config.yaml
n_mels: 40
win_length: 512
tokenizer: "word"
encoder_arch: "transformer"
encoder_norm: "rmsnorm"
encoder_norm_position: "pre"
encoder_fused_qkv: false
encoder_moe_every: 1
decoder_width: 256
decoder_head_dim: 16
decoder_qk_norm: true
decoder_tie_embeddings: false
beta2: 0.999
gradient_centralization: true
Rows from block 4 of the text decoder, named by matrix and row number. Rows with one number belong to one neuron. Each number is 128 + 24 x the weight over its row's rms, rounded and kept within 0 to 255. All counts start at 0. Numbers have three digits each.
# fc1: MLP up (decoder.blocks.4.mlp.fc1.weight, 768x256), inputs 0-127
# fc2: MLP down (decoder.blocks.4.mlp.fc2.weight, 256x768, transposed), outputs 0-127
fc1.65:150082100097142117156082153090107126164154105072152117162110145099109176119113126116113121134130153145129144139122145156123109139139130096123144107142115178162124091156105085173141124127142082165146125132154075088111112096087146098122083130137119159117121135133128119100153123121130143130074105093107118131145193131119142193161146149180124143164105123128159139144115129102098111157135
fc2.65:110129094134108039138089142099132131164156128145131101138108172138172146113134137112150122131167110122130124161145097175126120116154093082109148096136127155136133181173147170089119127079119136155137156150159108112146136121104101165127130127158134093096107114125123137151138115128133135155116103162139121131159137126162087149118109144150149152137113127096132134114094134149091175156130
fc1.66:091079111161104088130154193090113108137148111122143127142138164165118158093135098116180138106141157111105124162139124177148137135102119109166129137109103158146124137153111067152118139107125085141127101156112107130117090089156092139089081111121121094139110122134125103142129155121125132112134115093124091151137151110159132135128121156169073126176063117162138129112158106137077150149105
fc2.66:123107110109092092129084145104093108197141175099135129131165160129124135093185161140165166100153095124159105142112146164170137112134122092115135125157109148154150132152174138127123108121115147136132087180150126117084097150113121179147118106135125128116153152118137121110156146089134111165085106128115105098105142129153095173151139156149123142123125121123127064125114133158127108124175
fc1.67:147123134107135147165149098120113106137136102091158126132097139165161125117147141091128078135111118143134127157093066158097148125123127129136095118101092183094109077143152105137161132127113148078148130153116094165128165110141132139129148124113130145098098114136167122092096099144105147131140114158175091122112107154132128174143118152146133135135129128121166164153085088120153160150162
fc2.67:159137142126149131157074154122142133112101101110143085120119164145143121101145103140126104109115171120086114162113136152116115158113111176112156099154145142138135134074163093122135129091118131116096129119149153128112112086101131165145091147153148101090104102119112151137141115126162145133117115157158172105127124169129094121153146124134157119138132097114149124148156104126136139144141
fc1.68:084110161167139130094113206135094126081135132141110113128125157167121159144097115112130104100121143134156161150130110107157126141105134116091142179134115124099141159144142182114132158118151128142147126138155158110146110091116115124141136133105110126139129116174159137164139090184148138114120112136141134170126082114093137135154116137163133117127100156140143122135110145171110168177112
fc2.68:127119164079074103129113107175146123112124157122074133116107188119117141164134091104122148112118118140136143134093122127132148158114089100118105143118148140121122158110101127135086139133140106121149093161119088090159146103094105097117108123112145139114139128139131132120160102100112103131151139149092119158199156149123143134139144136108098137136117116085155124166151155121087181130093
fc1.69:122109142134124153126135159093103113105160121108121120073115149096136138099125116099145106114070171148113149175129138145118159165127114140105121103138123102114131105115118099134144109154123083152172102162118133152166175129126100143102110130141143157108130115112147122088109088153084112149123093100093100136137182102132126179154110155132121146168096129162108131214146093141132125071095
fc2.69:124161136131099111169102086114121146134128159154145129122160122110129180097125119142123096143125086123141122088094131166128145190124115119124107129132093149139125100126181119077080149112163148114124139112120135091095128124106133125131164120109142127147169155131162107127151126132163157114126114096105130082125124137187104149140100104076123100168103095135162140118150091130121102124131
fc1.70:154128117114150165097113123123136104112114104153087147127182153150117145121111166117138143173165129132141116126126092118086123062180106158135128094145143147147144143101159184149081110120102093104140145120116127135099119097124126148166125147116140159148109122196157129123137122127139143111147126127128138153116119114119140175110110141161130120121161110118091097142150108127050139130095
fc2.70:145081144095112128102113108130117102122115147109125155110122118100137094148124108122161112108074084104083131124138124132103136126084138152090101153127157130142122091110119102114139134125181117092135102088160159123141141105088155151087136105114091134132138117153120102119143131092117120120123147130082159131130166184098135091131114098129119106128135160142107128154133153101164194104129
fc1.71:143098141108124095131126137125137095088174178133137164114088188097145108135127096093100108156079151124153105146143165177114139142118109139124117098114146138138175113149127134163117138074177134113074091144115114111139144119117095112144160123085121139120087115119146097119161137128176094111171143132102172104100124124119171106095118136149131110134102124127114104143146132159154162131140
fc2.71:155086084137144142109101144117179121158120106159156120081121078115102163128116128148144136125149160167139130155138128137113090132187143162154091132126103114117119107135130128096140115147160135107141156116153127108131134121091138079094175106113077163127113112172130148073149135155136117137127131111106132127143106128129121148173107135107176107145084098148161106122135123103131125106087
fc1.72:073157142172154142131111154116120111158122109144084130139139147115123128157148123121113141084161140157103125081107143165137144081150164122144144122112115117122173137137156124155129156122108156136113102151159112131159169135105134134096107108140136117104142122084143107144127157143096143145148132148139144111132108109173107147106170112096159130146178103183126115131137156119163133121113
fc2.72:193159113145140094092150130144156141050130117117112128135122124116088078097119140140162114150142096108097152153134134115150127104116152152142129098122154098128104100169132094068112135109177110131095140115131140125130130111134156109114151112141151127155146140174122127131127120124090124098174115140158124108089147121123128196073110144114149175131120122115121091117135134119143110176125
fc1.73:149135150144117148138147139073156084133099130154154150165088105128140123103125132107161141104121128146113133134151164118133153120127101104149068154105142137128094117129114106110146132158125168130061106165093142172115129091174136123163085128163131103114116117133143168148133132154161205130113128173137132142091141130135109114161112125114174101147137098164099156190127120060134140124142
fc2.73:164134084160102118094115129135149104118163120145108139132164156161139110158135120158127111124121168149164124135142111074112132098141162129112141150111100123128145119167165156131157130155143121173159064141127133112141123138138101122137127155132092112127102187093111164138159120127152127094134093158096114114108093112139130138122113111124119138105137105123133137108109163134100143067137
fc1.74:134136116164166113112125135096133119107140069131125138125113127171108127148154107120164093148133133159099065091155136122129120177151129140143093161145118123162146141090128125148170146147120148127135158139096104136120157124118156132172167140155125143151123112080153131127108121129123136127122135150110164109112173126145138121090124146153154151142113122157100085151126115132122160120163
fc2.74:116179118135131077114121106157099129102136138123125128136177121140095167151095156116090140094104134144130165128131141116141147159131143071119156112124142141128114139142096118076123115127124156108113109125147107159077131104146143191134154097138107144148157121111127135156141105150129123147112106153115144116132131108142093130128124131122088130188112143116109084074154113157106119136124
fc1.75:130097104140149084138153102149155087102142151113133133136131105125132095076116152135110144133106100178169102089154060124119134103143100127169127140097109176125120134107162147158149173158082143128134114137109110161134137083136114160159141176134136173142143161162165161125147102147084131127162133144117102107123165107138169139132165157128120145086111129129111102122102119132094106140128
fc2.75:143140106138132125134172101175120159128135153103145094131140087114116115084125151138146155130138118162136108143145108147086120146133117162166200165137096153142126154164106093137116151141131147065143071138118120113140081143172120121134148115097124139113136132138125138157147153089135125146083126111111123095138125128115112159148137114186162139096112110118106158169124107148108093130102
fc1.76:130087129131133115144123149134099152132141142143102127146157145120146152124101128141118160156109142141202136142144151131106141087062070121114109112122143134171106151151114170122108122150138158097121159085127160187134099140125081100123108140111148136103129117148131084119149167145110130072106158173115165149157141090131121159078127130148125140183103141144081081118160112158134115158154
fc2.76:134127124132111129116123128108151126147115118084102141147146160109099186102135116127140133136181137105079121130136156168119152113100116153144144123162131137148078154151145168134123106142132118146140138083127104129162124066121131124119111130091148115148154130130148144106103108116146117108155146157124138135170077119158087103114123142096112108114155105175126158127153131097130140138145
fc1.77:063114129138097133104113116169101145158123148085169113104135119164097134128138126154148144157139175118115121107149112133153114124133107105092146119132136113072137090117198133085100093157168140098143104154139145099137120169102130079143136150090088087086083118117159123118131107096121123123147127127141131150144156122102108118117117116129146158106134129141139145137145104148112130099133
fc2.77:134114142094127118112100136097172122112105184075116104137138133158140169145146163136131114105094129141121119109131117094192122137115151135111144129106145151103101141131127170111132123117102125092160107118143150116151151117142129127102097146133083094113150104092155153153113112103128129151127142133089137164182113149137138136131133132133135133174146121145144134141114153091104064147158
fc1.78:085143127115116133127115143113119133110157169153087119117114103146147102153129114122150116132161126141147123149111098116124114163129152151116119087113120125106054085106119152120085150131120161138131163136081133140145090082105118170135144097088123127099123139092128113085082092113155125141162123182114142158150101124126134142131129166182137109115132132145116140159180145064167120158126
fc2.78:124123107122087161155127159144135136080164109138177148113127114131152107103124099117165104141131106074166137166135111116146072133096116125171136131126125154090112126110149096141139115113064155145092130116136149120104161118120161136095145097125130175130101092161107097173146159154105081134144131119129142101111104150116140097150141144154133123113134154137110099125154115138141136171136
fc1.79:118155096117104091152139137136113094139066086161106137142126160167114119104123154126087114137072134150131098132142112145107149140141108137108092148159118121095081147113128133144134130122149108126145178156102123105120123159090121101091145099135121104141092146131101138168107134138139133106112166165177135130134113122148136175112106084125146110172173147139119153118120105073116115142130
fc2.79:173158089172135101134112106153121094126115129137139153109111157168104167182175113143119127129145131136087133152114174111117145140130114148138080145109123088116139151130128121139126123103116122064139091127127124154155133168122145138106139113102148063172115128158116149138095097152135153135131165146138151156106158155139146129136108148112118126144152126138147154118162143080114115115097
fc1.80:120142153152122135166109129111116118130115129076150167134099157115156185160131137113079133153136105178107153182123152116141156120183133123102103122116126109140153150091150131121125131131153100154104111118098122131108118134107092095118126128126153079118105137110132092145174162140105152123119089105116188099139122183125131129083137175114123100113089154150150142141105101108139152131131
fc2.80:130092151157167119148112136122132098121139123165175163136148149102116058120160166116136164126113139086135130113185162110105140135123143146136145130136138133144138153159161111097142176112109139110130098142098138136108139101098130155148125098112125158127136126152143118107089215172175154129123138094131140105131167088126131123068108123089116130146169124138118107151124099128152085127170
fc1.81:183118086100181111094145127113093158118107118089144146148133128123148105109147113118115129123110130130128063115086117134124133074132120082141102140127128120158116114114154124160110116120107143143097121130146103118144156125110154125146109125130119114109096130148152069090129122162096112175104136129119159103123142104149174116148090142175117113164161138147149137123151119105069169096149
fc2.81:127109082077117176113107128116158157130137165112118123143158061115152121144122142090122118113085145144139102140177152106167136110136124067132151095162128180114076087128150137135162127083088146118123135130135134167113136140128140102112102151113116137140144134121139142160128101103115154160143093136113149146115139162096119125139056138081150124156120119172129099119112118143170085149139
fc1.82:162125116124087127138097131158104120129131107152192155093117109161150138098124119185159108146147107074147133130156133106106166109136135146078141157107120116126108109145117121110135099147136092113141112107122164110087117114126106105123113117110113122086143134129102140105123160125094131199136104106165145120143103143136163086089124101125117150140117212183118096095097165139125179171157
fc2.82:144053121141139151142112146132121101134146121139149129135160111127136095144139137125113124167121092136111153085095153142113163109147105158127115120156137129113134124130147115176100131101069130146129107108123107111096133153130104154162132106112086080075147154092109134122123125154092128114173115115061102149146134133122104123109110158117129129118113134110104136145132181132187208121130
fc1.83:175135142103143109147126121122146085135104179142174148112128140147132169126134113107154127142100123109161145126088136178118136141114137119111133122107097133102141165160107138115095135159187086144093147113104130088100102113130108082142115139088147122088114101081165130133118146105108135159087120138118134095128138131155129167137095130120148199139113121107174145154173112097099098116136
fc2.83:131180119109145131154099143113112141109120133125075104129136086105156069123133111152167103157113085150117127145110136126062118122115149118173105097129171141118089127098123110098156140115150133129134142143105143159148145132124146114115121154079124144140103085139105127126133156114140148137121117155117179135143135130109131143082156157151144136136145175145149098084120137108148059098151
fc1.84:160130133153121097129145170135167151139137165100131123108119147175156139124152160121201112165098122176133148102112105148142116107102158106155116109152146176146118148160098149131101123122125143102149125159074124156114106120156125130125118135109135100169098122093116108129151176118109124143142131107160135092125146107150124128062124133128097117147141125158100129140111119118133167214165
fc2.84:123160118101126123147085154159121149100090147144181123137121153098128106152121146055136159100089130149117123124135148115133127127104108128132129095144136120137074132125117112117123106182167120125119151111104127154110167139111121114133087089128126120114128120143122156141119137091114118143112164173125143190132124128135106110132137111107112138111124127058145137127159147109139061123090
fc1.85:148088103110154120152120131124108108133146123129118147119098097135119118114065120165103094099138116113096133100162097098083146125124147092124084136161143129092171132140142148095187149142078163124107136140101135154120098121123118112134151142106158145161132135099171160122130122159126176129128117134126139138118092105128107130147064139107113129111143113109120158089112159132134109139132
fc2.85:148117135138109164152092150135132166110127154170158108113156141116118142134158104130132149137132156128128170143162148138096139129132103123169106104111132109138153123111108112143106147145130163182131101123128086100113144156123143153142133133153118132124147156138131097054109138133195162147147122110102126118136098151149140091118164124076153128097128142146152136108133167123107149109167
fc1.86:124154087165132141138168113114109127148164139124156157089149113101147152120072113156099141148164150116126109113111108091112144106130103151129116125136135086126175116172115123113119143164136127137178142114094078125169082089095143088126147134136154117118110156132145142145129119161183132125146091106141135077106118113112109175135181146136113174151087153163109135149083167120129135130156
fc2.86:134102107117082134108145112084122127113143078092115132179136101138140150154171156101160117124156115164139143096146150142095138157153153143103117126079123161115144132163115138099112150127149148183123137092134146167157150139064102107130101168165113131111145119132156150158177102111154170159122158080119142104139096106124127159167150160171101114114111160153118165124109132078130139137111
fc1.87:149151099126131148121134067164102163129113099103125168148116096123116149142128121109125137140150128125141117110165132091133133157125165117119144140112113148177141146145164125132116134136126102148142156098138158159154118100090104103115092153119128149152075116131154117136112142137140134140151087104137114168111109115113141151134127147066128115156145127155124127110172121117100122119106
fc2.87:137136100077152127087171123136139141154138158113155098138087126083128145100089167124135126139103183085124082121150171112156136151125163140119141093140078119105151120129098137129114085126093138146092147111129102136119156150159123147142089108122129124181146117117128125136119117124124132127100132098132115114143156127131148114111113111158133162086100124137127128115127170172104133135149
fc1.88:132134090149149093103112108116129117127080188112162151118100126146107132132087119165140120105094118136128119096134113107124135098129089108117086148113154150131170109098166115115150162177091117159130134111106178121133154118107144160095152102121120148113108155153147169146115140127151140092160096110117112094155124102123093101141140113087178114115079109112145163121076141148088125173118
fc2.88:165130076131089112154143103071126200073139187121138131139158123106145129124120123115147187152143140101105133091125106168128153144123171163156113213113138123145143126105121136153159118100115132099166124105143112121140125143104091143096166135134115138116134125106123153099084150108154158160152170119118132150105139139096126131125098124124102101107090148099159139108112123143106102123079
fc1.89:104139138172130091140120128153115108140136113112140164158127126176133159108109122099130101145104149166155131105113125136121121167184142136087116140104115112158127155137103117107097171118164151125132123130071117165142111155156102086157134121112139114155152095160149104121106101129104141134136140138107109100106136147080144116138137159133109132158072108134124122150123104148111161141130
fc2.89:107147093161109088087117129183154094131138094133149146098155166110106157109052118071103123109104095109100118062125112087144162108151149111101112148116128159113167142162125131159070143161136110111131127133116119151148142148153110106101129087179131120084127132116127119101138110110124160143126093122130119128156150133185159143168105146183126129125140129088130112183147153132093147114155
fc1.90:104114145121117152144166106112138132093154127144111104166129121124109180159091135123145151132120135119122096149127119171126098145109104141143187100148137096114158129118112149126108118121123161079106139085081118093154095158110122104115157126181146145092142116127131159129068083089127148088147115145140130125167134141144097131176105093122142083162153126175135154102181096130095143159128
fc2.90:144132142122111100114141094131104140147141150094146136115144113118125137153139160075142115127111108115142133133136142108133133109182149141138147131089102116093122082096089113112099136118109128116129137092126111128119132149149130133078122191109137115138134121134120136138156124131098128128155114070071155140109156089104091084140174153091166093128056114138095107132163125179118080141140
fc1.91:120124136135125127126109115176124143111131085148121094091137113099122133148107123144056121131112094094096154123129113159147065130148098131166117102123156151155122146125160107177149095154160106124162120164149110164134140114092103137130133105099135123120200161159152131129094127130165111108132111112155142138092100105083097128140149136092134121109144044138133164125149142077134096117112
fc2.91:139186153157152110138174153124126152168136058166120141159118154118114118143145198112148139124122136151168164147139173116156105108163142116136178085104085118120173131152122130135123123120117152121128125112097109119135136088114122140080094130123118122119107129132163127141090093108145128090116123145168136148156124156126070126104108144107135116096139145115127135098136130118107162140092
fc1.92:132146173097116129129136124123141109137136114110125148142121083093078124159103095106175171147153130121112157096154093121115166138097118122097109148102112152130108141101071129153167121153122113129152163141103117143144107153117129126129121156172135135073162145126140101139138136123159135155155116103137110163102103122129168125153138171154102105139144118188166139161142083117130126146109
fc2.92:103129154118137123152119090108133152133089155102095112107146145142168139171156101148121168132095124166129129103126134111159145090195085123125130110184131157121129140110100128126102133170144128102132114116166103139129130137150121134167137141188143173121117157132150125117124151065095099113123127158139162143103098168134147108089109123146115132117130131150120137128079134160144115100136
fc1.93:142119096141155125092132119123076098093099101197141142129151135151155145114115128114121129120097088110123156138113159155107148166147159125162123157149119113135174096127112102106157106138140132145135138186132135095115119112143134097135155122177150099078133157116142105143118130113131154151142165080139123139083103129104126112112134168133110160135170117136122147110115116128133133125136
fc2.93:124190159172141164123092131135109076113100120101120134155153143145115134129153142138154105128184115138106133120108107049129145084080140141104105165135132158078133112122120142155128121133145141135127090129163108113140129164123122141125131112096149138133147103109134131146115107113128127128094123142129153168148173170150145131148120146119099092132152161139117125159122112154159102160114
fc1.94:136128160184132108114096105140133159108102095164083138164101078117164110108105122138121136112128154102107147093148149130097123166135106149121147099136116122153142136123150114131116128124153123130137155121128144078110132129121165141148164129153120140118145121111128142124172154117160134145144133100142170155157184146106120125165141138115135137122090065155116080159106099137141087116131
fc2.94:164083138092099110095106100133119105148121118087141115101161103137108145139153071139153128135128134133105172179170151135066069093107107155138129146145122125165136117104090139111108136113089116124107128095121120144146076138122140153143151134101129108152154118145110136115067137113153124129106117141100154112145139171083119161142152110134104112141104148141116142139172127127109100105161
fc1.95:081151169092134150156113111108122126149146099127088107182117131137127124129101104106109084099130107127119125141100142166117139165140108162121145099130110122147129149122168100138128172130175172151164070133119154103108166107167110114149118133106185169168093147074111131066135127134133139152115122141134121144135143110139099140126153172166119129141138135119121147146117150143056136187116
fc2.95:132101103111140152082143119136083126133138184119130133122102166136152125122142133120143230132150113154130135135102116081195154128108141098135166105204134125114144144157103112112145138124129143121093091101130151137106151139133128119143109112115125108154111124143110144155124159158104132121140119138135100155113179122147152131147166130123148096114124112102141173127124127121122092113102
fc1.96:150127140117097130119117142131165097117102142150092109178143153122098147083073135158146092131111093081132106146096178119128115141130133165156166125129126114159117135175137142112116123128128196146113104187099106112140119166120160132116143137122129112098116124094141141162108109132112140129113141105102139127124079110137141106116108099094133124206159079124109118117113116105083107148128
fc2.96:118085150131134153126177101140183160131150150102143147182107106130118118125101111134142137088113109135116113062148118115129113161119127115123125140172123074111132141097122128118134148112122146092104139103096116104133139115155119152130148075148153083119139152159134121124100097112116123110087142158147162126082146097146102120160167133124137122113116177130141113119111123150116129140145
fc1.97:131125109090149171098123133160147129138112122122163141150128212118120092171184118126161110096127120162162109114126128129087133154123143107111135152137129128123119092127154129087139082101091111096136124155108093101143104163105155161143128103170157119096137143128118124173154128091105145084142124176134117168157141080154128134130116134105149111143126117127144106114137132122113148117128
fc2.97:072152121123125146112153126109145116151128112130170135091132129079121112096139096134115136140105130120141107121182171110114120123063169110153139118147141085123090119132173099135151146137121115096124120100155122085158151122130096139127106084129125112145151091108148154153076165094135081155129196136117115179152112117132139083105131155144155150129124122119177140148141152143129119082132
fc1.98:142117116093109096133124135123124134073103140155107125119156127164140119160122134142190157133125169109067124145123140131139119146177111113103132117099119169101130144139116139100127099136164123159087146115158142101125093142151127135151138165087111133127131104073124138151163113137120123108097166136080152120143106127125180084094157150137089142180145121149140145109111126126135088123155
fc2.98:200098158110168123148083118110161113163123080125122132115115119120131132127144155129136123107115114111137139148083131197126119087145095155184186105160107118152135130122118098155147098152074133100095131096119112153119146130079162106126112118157129140127096120125122153111121098105106118093070141135110115136141148125130148120176085084099129113111124100177121114151128113115142112087160
fc1.99:054127115152073141145129085151118077108082117125093114150170130147113154145092141099117137073189115160136149160187103145143160087133089182102150137127099105130171132129141168109127095132150138136147113094092157158117111114145118123120124110165126137114113126124127142142131157133128120138143148116093109138171138152134130103114152164115157120158160100116125126112163112097109141160123
fc2.99:152181128152129074112122089165169107151126109144113148136140129113153113138117090105112099122104140121128128146119106099129128114126120085125079110167148157108139099092108124143134124116163131134109094096165148128170115144158132151096074121076129151111108133118155095134071139105107106148132141139132167091147153150138092082143093110097130122164153138117127120089118153128126118079090
fc1.100:103117141158167130121111118132156141109127119162152141178132128136144171161122122150102126153119110136134139135127161080155132079089141149129130192141122138109111146130174118112106125123153137157139100155145128140135147123134111123133120115163118147102087106130186096166176160143153115075107158131138190095147149137170121107100097172177129152148130134120123134127138172185128133155113
fc2.100:111082126133106133106178140159127113126154141137116135107120106140120123144135105133166133116125153141132097138139135138143140132147135101139164132123170143064168110133132152117194162121083156143129153141097176097157157137102111107117092102156127169154108125149114118121099172076154091097124096155155151103182150118094123154114118128126137098181152167107193154101126131106104129122164
fc1.101:106120102116101104148140129127086084148078160110125147126128134140135154169056145139113173131090142152134123138134132131160132149126112151107074102144116185110139163156144115113133096097152109114088098137164126149140149147124105125086157108122146093162119108120160126147087116128127106159136122125111104152110162134123133141142110131172117152131139123117198143161135133123114088107130
fc2.101:130152143137092169121079135154130078090125124095122122118106104129144120081114104174171097099134128157161156134116159118150117143123156104113167143111099109133144108128150148124115107162115141150154129156065147136095102069162140136177147167153099140125146115097130153108115104150093106113187118163074147108124165148101115121147147164149093091147102137135115124198103115180142118150151
fc1.102:107144141144121169127125122148131145134121092148077125150128182143182145120115148176111136114112156123158126124128140098090127156130122144155100125134118140155094146133144123070132125127124144117111172114103123091108129121137136112165098132140133190088185140102140127142136178146135118149155137175166112150102149175102104108132108131126163139134171114138085131134115133130154196156156
fc2.102:149125123151140122119132135161141139126120126140152099115116131138120135117118124161126110187110131138114134087138148148140115113069142109137103193145125152148161089102144119117158116093136121118157151136143150148152101094111115131102145106152113159146080160178074098132149143144153129096112132151124129121089124096146128121122150124105116121164126115145132133129100148125127103129160
fc1.103:140151169133162160111142129116123127137117154098153079149156119153118135092153147127135153119110099137103142157130122127154077108148105125161158157139177161133114094131143138129135176062138139104108118176125129130093150090108133090151061136135114123112097110136080107101136126142123159139109096179164107141140161103118092161134113108115130150116161152132131134135088111092141141137137
fc2.103:123131122130143076120120153158147104118138136114127117140151044127082116135154096126156104119120113158116111092111154109085106114123094153102107133113155097144133087122147100128103133156163110183095127166089146132128124181134136135115139165143113105104148151135149143112120096124091133123128118109109089120050126158125113141111106150122167137164157106100152127118097145131130164119154
fc1.105:090091133123132106145157124108137116142108150165101078111150140132165121145185106110118109160149112116098144124143125116166130135121133123130172151122150134145112149158154081146142116113079105083150162139095166160142137094133124111146150112109108153115151117130101158199151132117130151165163128132132109145119102130182126133106064141158105109121134120153176115090157123100183090099097
fc2.105:149128092137155124171101097099166114128139131112223129133117141098100157134096108132144065117149151125121153095124137122121081146087157091142124110103097115109085121148100136109146156095109116125131149156098132154145112122158111145101113137108141146177113134123089106115159070100099127137152135142125136139120110150113135115106121115148131116127165194139112146098091144135145135133121
fc1.106:165107122135168124133121172125149096164114086118109127154116141143136134122132151152108147136146170091131112142089155115154083103129150133125123126087139060120134098096143089122153114137179134162117116124119144149129125106139133178147093190131124086123062179142112132146130157118132107142127154113138131134174090115107147164154117112125130103122150083131110130067132123093143127090105
fc2.106:128098138116132146126113127125111114116137119067137121148139151090165146168117174137121152074132153144117150101109097148132140100160092141149174098112094109155084094148137117136137142117089175110111160157098110079149132085143088134125153151150157148132104126139089121109132102140120121136124152110118135145101098139104126149118166125087136124138115144126114145082110142157105140149081
fc1.107:089138143092177139124138125161114086111190130123103113147110126154154122118097111139157096119173126117134150107114116101151121158150156117140107118101149111110107104175120148120102106148135132130114121141095089133116121159172144143144115056134108143092096142108110108095115188092107122104147126152103148097141122101129135119117109126154115106157139109119087120131143131120126104156121
fc2.107:128111154092159107138154140111146099144119155124124141119122082140134148189120114119103122152128096109143142109144132128167077156117163131158155127133127131121084136121132145127117137116089178091105112152114133126135164173168133147084128133163090165125103112111123146098194127140136106132184113103147168136128112162125108124147127112178097087159155128143114121147125155092145137131170
fc1.108:110100127170131114138156143152107140127121125133153140088092149161075125138128113086135172156101149162101151094119135140144158129172127149148102090138142155147111106130141101130122086127108138133106104143100114150117152141115163118133150136094107147086150122173116137134107111125167135098113106151159129124072098133124125100139080129124111106148139119072117125117117138064127129106156
fc2.108:135161079104160121129126143135113160098130139163117163157086136121165193160131121126095125141131137135123076132097122118154112132123109113098139151141152126108136149126136090129141112130175098123160131115156135115141096151114151149123128171145133092161163124102152155111109131119098166125155114143155150126144104151145166144154130114158184116123121124146148116106143113160145122117142
fc1.110:097114142148139138130108095151103096148132125111132134137077122125162127073071127157118108077130131107135123118100073147095098124155123120118127090132109134132142116109121128154125130134132134140132106134139123114111086150123135170155130123082124097133065128102106127124125168176133106172086103103096139085180158129090112110117122143139105119172102177151072130119119121125095127140106
fc2.110:105142136135124166145114114171121123171143156104132096116116151138146107138090130123129079075123135133119120149080131153095141125177140138147107139116175111134163110163117080124147095153142101120166113166119145142117116137148153120116127166128154133162129133068123128174136087120099169127108122153103147115133119138153125136140097136143123155083156091074130117135145182141107135131128
fc1.111:146107116073127128136132138138106141122109110149140150152129142110091104156108145107119157136135096111171123119119138119174121149148131141140190163160152139149141156101145111148113089140147147114104111099152105185150141151086145124153117095141133132151152069115116153169103123135149104039139073133106126158130130097138112136147077144133159088145181112161149151113111123125121100158108
fc2.111:114112125153165074141128086124088174178097143130118107131136163109171132133122121142137147126131188111104114112075142121106095109152133148143109126090105214106099122115136114160126162140145112193125116132156156135123117104139154086136120139134113115070063129162158150135104134142143108111163148148169133096153117102137117143117101110111118148137191118123169104125159144152136093119164
fc1.113:153171134165140119115104160144111133134171112131142102171152143129108119128106163114148090146142164126132121092101128124152162117131123127118130130092152168094086099108160135117137075162115142079150188179097102148116114093120135110075126076107127079119086140133134139144115144103130130131118107131138121131165104121123105169171138119117098131125129112137143120082054145115134164139170
fc2.113:133127096130132153117181125150157142102104153104149145158098134115137138108160119119148144132131121082118098146136162099111119126163136138146142107085117152120142096145132144173086120150139100117138093112163140125103070074110140141119140128149164144116137122143133158158112130123130126127126182168101153106143123084144091137117142151154145103104148134139138127115164122081113101175145
fc1.114:164106132126191111126152166124144107153084081112123125127132132144078150104125158141099123150111087112112159113145091099165107174099100156105079160128157121119098144131128133095141154134136131123111166154111149124126158139172124130151124119098138090150108170163104126125147160109111070116109153159145118146105133151127160119124157149171130129166127134116085119116107102148148125130099
fc2.114:090122140145140155154140095159127136104116120161119125135081149162101107096091191133156128143116123108122111174116129108118128105161138154140079144123125139176113091141143116129106135160140110087083092106130104138155123102129071124146136116087151109172143137147113127085104144136107143138164118170104115184115095177105166133116129130181150147147139159126110111155188132146176131160078
fc1.115:096134114098160083153155113135070120098082131121107160095126154131098194115127129104120140128141116171094128119156137131153147148104118142075075105132119132060099085094119101101124119131107145156125110095159128131173140114166143111117120135081146090130137119146118157112142122132087141101175129117121132117111085147110156131092085125126124138164174132140077137087145113135112113111129
fc2.115:124132116104104117124107098162142127104113141137134148106124130128174075123103103116099111153135059082154134144137140098131136136116121128115112135134136136097129138144111071121176110117136180097104150093128122161165090111115124091092119151116134116167102178142096100140120125182135090135158168108139145108133108140127143108118085089093145099130175152149166155114125122060113116098099
fc1.116:105087096129137090152134167105097123144127139109148112143147207108125156120154149114149128118099187153100129160115123148134129125127097122158172106118117149145106162115126094187144149134155113148162090135150114111116121100124133121081087132098116095089116143138156095151139105105142139160107095134110101118137160102152131155121134162161132139156081085100104159136123127112133106142101
fc2.116:140128108089091102168090161094131135178143106108121101158162132147152119085141163116164136122153136154158112150159114129134136129153110107161166098142157182155100105207123153099134133120090101151149169140147130116106095102110119148147118084137119103118123130153163067117156123118126150148123112170117104144167160099144098157121154138131143144154139113093119089101093134144110140111151
fc1.117:126169086170111102104124083158148115119118148090133166120117142149105128142148143124109153163130131138120108117178087139131150151108104129147127167110117127134093148077137133137102134087077138129096157123136121137132132115119140147158145121141114119074087142145138165157153133116112136109168135141130135122103126137093133141088131135106139182152143122137109142127082122101112104145103
fc2.117:112170119116106139130144092156151103146133145140123130119137152121120117105118129111152129151113101110144134119094096099161161127098134135122126118125109137116136170155130123109128143136127111100167082110118143154110109137180141171144114126128085147125128141085146147125134152106150126103127157133102103070113126138147154122107136124155139142117178138162083177147129134163085096175149
fc1.118:118091101148133125151122101152123093133139144123101144156115128127119123156097076181092114147096093153099120096144106154122126082169191124112130138103149067119171121121116106185121121111164146140145150138088129143109147149120156150141136103150168149110148126118103120105145143128102094129142153085123137165164128133108115092118150134157115135140112135097105184106132139120126152112131
fc2.118:160121137144138143123121120132134120145135104137154127150113137131138126112138152150076104093122158128118143179140143166122162098144131127130190140169147098143142140129130149148135172096149145093137121097139117136085131083091118084148118189111160115134113140127092128148155122141145097157090117116142141103117136086140130142184147089126101131116128112105112148166094129117111158103099
fc1.119:131095204176131141118129126146139100139150099110114139189118131144130117113146138163137132066114143112146127152104073139101150095126107148099101140154115063108135148175074154148125116156148133133108086163106092147114100124148124158104123109148117120189142124126098144117110158094136138132116128126093112112175118126112151130097128127132098127166128129123135136135137131105122151095106
fc2.119:137151160135158132138160091146117119115144095116103155128119112100076122099095174101118127130126102070143142069128121140111126105145151136155141117134117124134090094171154113132114082126091151121199120110143108131110095098152112124171116098081125086139149149130135160151138128154112145101104127104143134119100091168117137130121160170149137166143124148079108162167142126149109111108143